A small contrastive audio-text model, trained from scratch.
Data: trained on chords played on synthesised instruments, 52083 training examples.
Rows from expert 13 of block 5 of the audio encoder, named by matrix and row number. Rows with one number belong to one neuron. Each number is 500 + 40 x the weight over its row's rms, rounded and kept within 0 to 999. All counts start at 0. Numbers have three digits each. After the name is the row's rms in percent of the matrix's.
# up: expert up (encoder.blocks.5.mlp.up, 32x48x96), inputs 0-47
# down: expert down (encoder.blocks.5.mlp.down, 32x96x48, transposed), outputs 0-47
up.21 106:493579494503502598479549427529478503533545509469499529525540506478501525514427555633490582500527489496494481483583475454462570535504498487613539
down.21 104:508504563541492498530486487446511512612536503504487503504549494543544512490492453493467457555610485495360495501503512517502528436500501479491525
up.22 101:497488492491487565544332519500475502514505573514491506527451500473440353508530479501469428446498513440498504515472582473543489474512497483478437
down.22 118:473543498506497539490600508503504529451479495496462503436333505470599500481519510505486541495461503511429481564497569492493556516512498474470580
up.23 106:527594513505563511458538478453562518378490499586512503486470497540497477503508530501466472459529445496402491456586509526524547470500486498515501
down.23 096:503416516498513520513480489512503451500509463461550396500583518516465573604500460542497486509494496482532491383478474507489499513530464510450419
up.24 105:499530499391496481495481456505512537422502526571452504436506512480604373521533549506468457457539463426477529503503484632496495472522521500489506
down.24 101:515475503438573484503492484518563488498520498446522459522482513497463462588499510469593531507495443500526500490412396429506496554504445533499493
up.25 078:431469497505479543494493556476505526380545510535500510483523501415462439489480483440496525549546567459587495486523492472517496504510506479430453
down.25 070:464533458479414580493530500517486466423503506495517445516520498438491507553564485510563530519401480509498451470550504495546494491521581472514551
up.26 093:528514552492533497490535559489482503502495503500503508508498500513436496498500482441459421508577488401543497498509529454537504395504500548531464
down.26 096:490502435485479505497561499509503496396489498526498419546528476491458491500519503616552546486470495506522487497498504477494522484506504421496492
up.27 107:440513551488491490536435417527479546522512512455523484485423507497443487502496476555463512522500500500514476493493474490557554519547500493526489
down.27 102:497574538510515650412386499471500544535498497500488522517497559521560555497563457499446497513582482504441531568489503502490553451501496483501503
up.28 076:488504498504399562493500522495506525489511526504411522485539515466525446481518582485491501504508509468512475535499437530500457504532419543475473
down.28 075:494507474479473500470561497516494505436516480482504372499402495498440501502496515487512542516467476544537511497502479519481502593496511500504498
up.29 113:557501483492486618445499530483496513496505512534496565403503538474479346487510518539511479493495473456502508493492502510488482500496423517481483
down.29 096:550501502499540554558542504452462488493570435444508486522459502461508514502500558508506609514482471500558500481407496564486578501501500498485512
up.30 105:499479578493488478499527514498493530505516500503508379478504495495466543496494500501466537613555454451485482491536519496500508504538495492502360
down.30 115:517500479516492474496467487502576509468528580567450444581582501463473485507525481455599535483578503449509471525523501509570501497581505455502526
up.31 099:570584494470500507488523515491467523453498525588505501484503564498530430507498527505500485492503453428488495481495521527501548452436478501496499
down.31 113:498485501413513547537539491489505404493565378492513384506508501500534492526455629523540563513487477512505503408438492506497496581500493612492480
up.32 114:302530560496494399514537487511501499503500489500500471513473427479495526509507518536350528519538503494492462520504475464509501504517506501527454
down.32 100:495521506506477413427469433508496534501443642535463499475530491505533493475568435538507505483562502502452499524572513493525446502538503470517537
up.33 099:463500532517508493500515511501584498495499413499498497561514499482478628516461498513499509487542509517483500501542499522443491501513618497509509
down.33 096:498521508498497411549472482485488477584481585504503493475652501558458504500455453501528468552548517483497500468518497503517464442525594501511469
up.34 085:550564543483511464502491467467514506440411509581502494502468510587541424507544498497414444397500463488505501521486548506518525348497426508501535
down.34 073:481487456460513500468514497500493473485504440474645465501421543503419513522439503522513501533465462516572461470487409500476535512442514565508458
up.35 097:468493471493499488644365523447479497507503500467504554491380467501507446489518488512474462513414531499500501514486451506541544514500495500507448
down.35 084:480496480502510519411519515505507540484464482486436587474374530428570484512515442510434508436503508496501526549490528418502613510479469484501499
up.36 092:533505492496608569487610479434513491506504499458496492524506505501558508447485500478543485484402546620496511496497459503330494500492496509510510
down.36 096:522496502511487547514472529486550479493512475379568589498439503506478522482418538427464481502431476496501494501490507604449520486391487502480471
up.37 102:566583439481503520451502435491460370377492499503491500477484500512583480506523553504514458415595502417471482501491480531446480417496524500470584
down.37 099:488438499491552505500545482554501468502500482440571501479388506504496494570499497483558544594468498505602503455489468503463490525497492570493475
up.38 082:498501530450497502500498545507498519497521506511504418473502513492440481492511503506431510542578392411510498412533548451503415499513523489579397
down.38 082:499504461559507484499479500504540437473549544557503319556511503475505531517519479522541502485585487483516474554486505479573475507573504507498568
up.39 090:495497491548507503500528530479565500488505508432516525511574479498548546445486503463538502466404530609508532518510433502449430498489522504500511
down.39 112:563516511502507497531490509540542475494496509459532543531475513497450582451457506502460482512454559448519524563494447516519483524488503505508500
up.40 107:458500499500462533577351500483521480536498563504497518500449470523503389501522495466480446431497544493494510502401499490563493494523500490486480
down.40 113:471502504498495519500558525500484544478476527556499545454339514484626473512505443504500531421472515503502564503558524496494566573493491496504611
up.41 090:501498496477506498504510488457493517507521513469595543443501429494559522486486528522530505493428544634496459494502381508485505501537521472512495
down.41 092:516496514540497504515459532498498532488483499487476604484375582479520499473501479401463499493509507443494488499498502529509551501460478458521463
up.42 092:556540477496544477436552485492489516502541511485513492489531510476488515500472497517489519480558450486483475456563496497476529491507483497505490
down.42 099:517488508533539495531436502504498490553536555508511504548677502501486495499434498456555497512548502458487442403504494501498443439520506578456480
up.43 130:438509501540552480488510502492596500469509470483500499534494508500501505501497498576499477487513508539464496496516462541522605497503510509505418
down.43 134:497491526501484409429483461499508538600519508514485474497691480566483488512506508505451397502514501447433427500496502493443443445541525522462465
up.44 091:508485517509493511495526486484562502532495501514482407510487515554423501495497480568515459511512454444525501510428635465498565430481479508488293
down.44 096:486523471494453506490636526499506500482507475503500465494502501496580491471500531563491504431497496565375429529498525416507508500480423462532493
up.45 092:508515519535503518498536632484504363540489482502501417499495492585507537493552466432513475484475495575471484500434500436486502514471502484518485
down.45 096:480438443446448495481506493477500460521498486494533492500549500470480523531507561533459485496447474519500548498499490502402511437484515522488433
up.46 099:480513503449478492451485499499470509456503564512510526491500493488581400552505553503480500496551505432442493488508478648501491489525528485490565
down.46 083:574459502499613500583466506504549514489542478464473477454446486496498499489487500498585557470483539507591528494497475510526497526396433498501495
up.47 107:501501516489403470467533490533478508465480525528485480508404499517517440568555506513485502491499524467421480500468502503499473501577521492498588
down.47 090:533490528505502498491557454497497521502471478498475506492498394545511500496542497572494521471496571519586570479511471510504432522428442478511492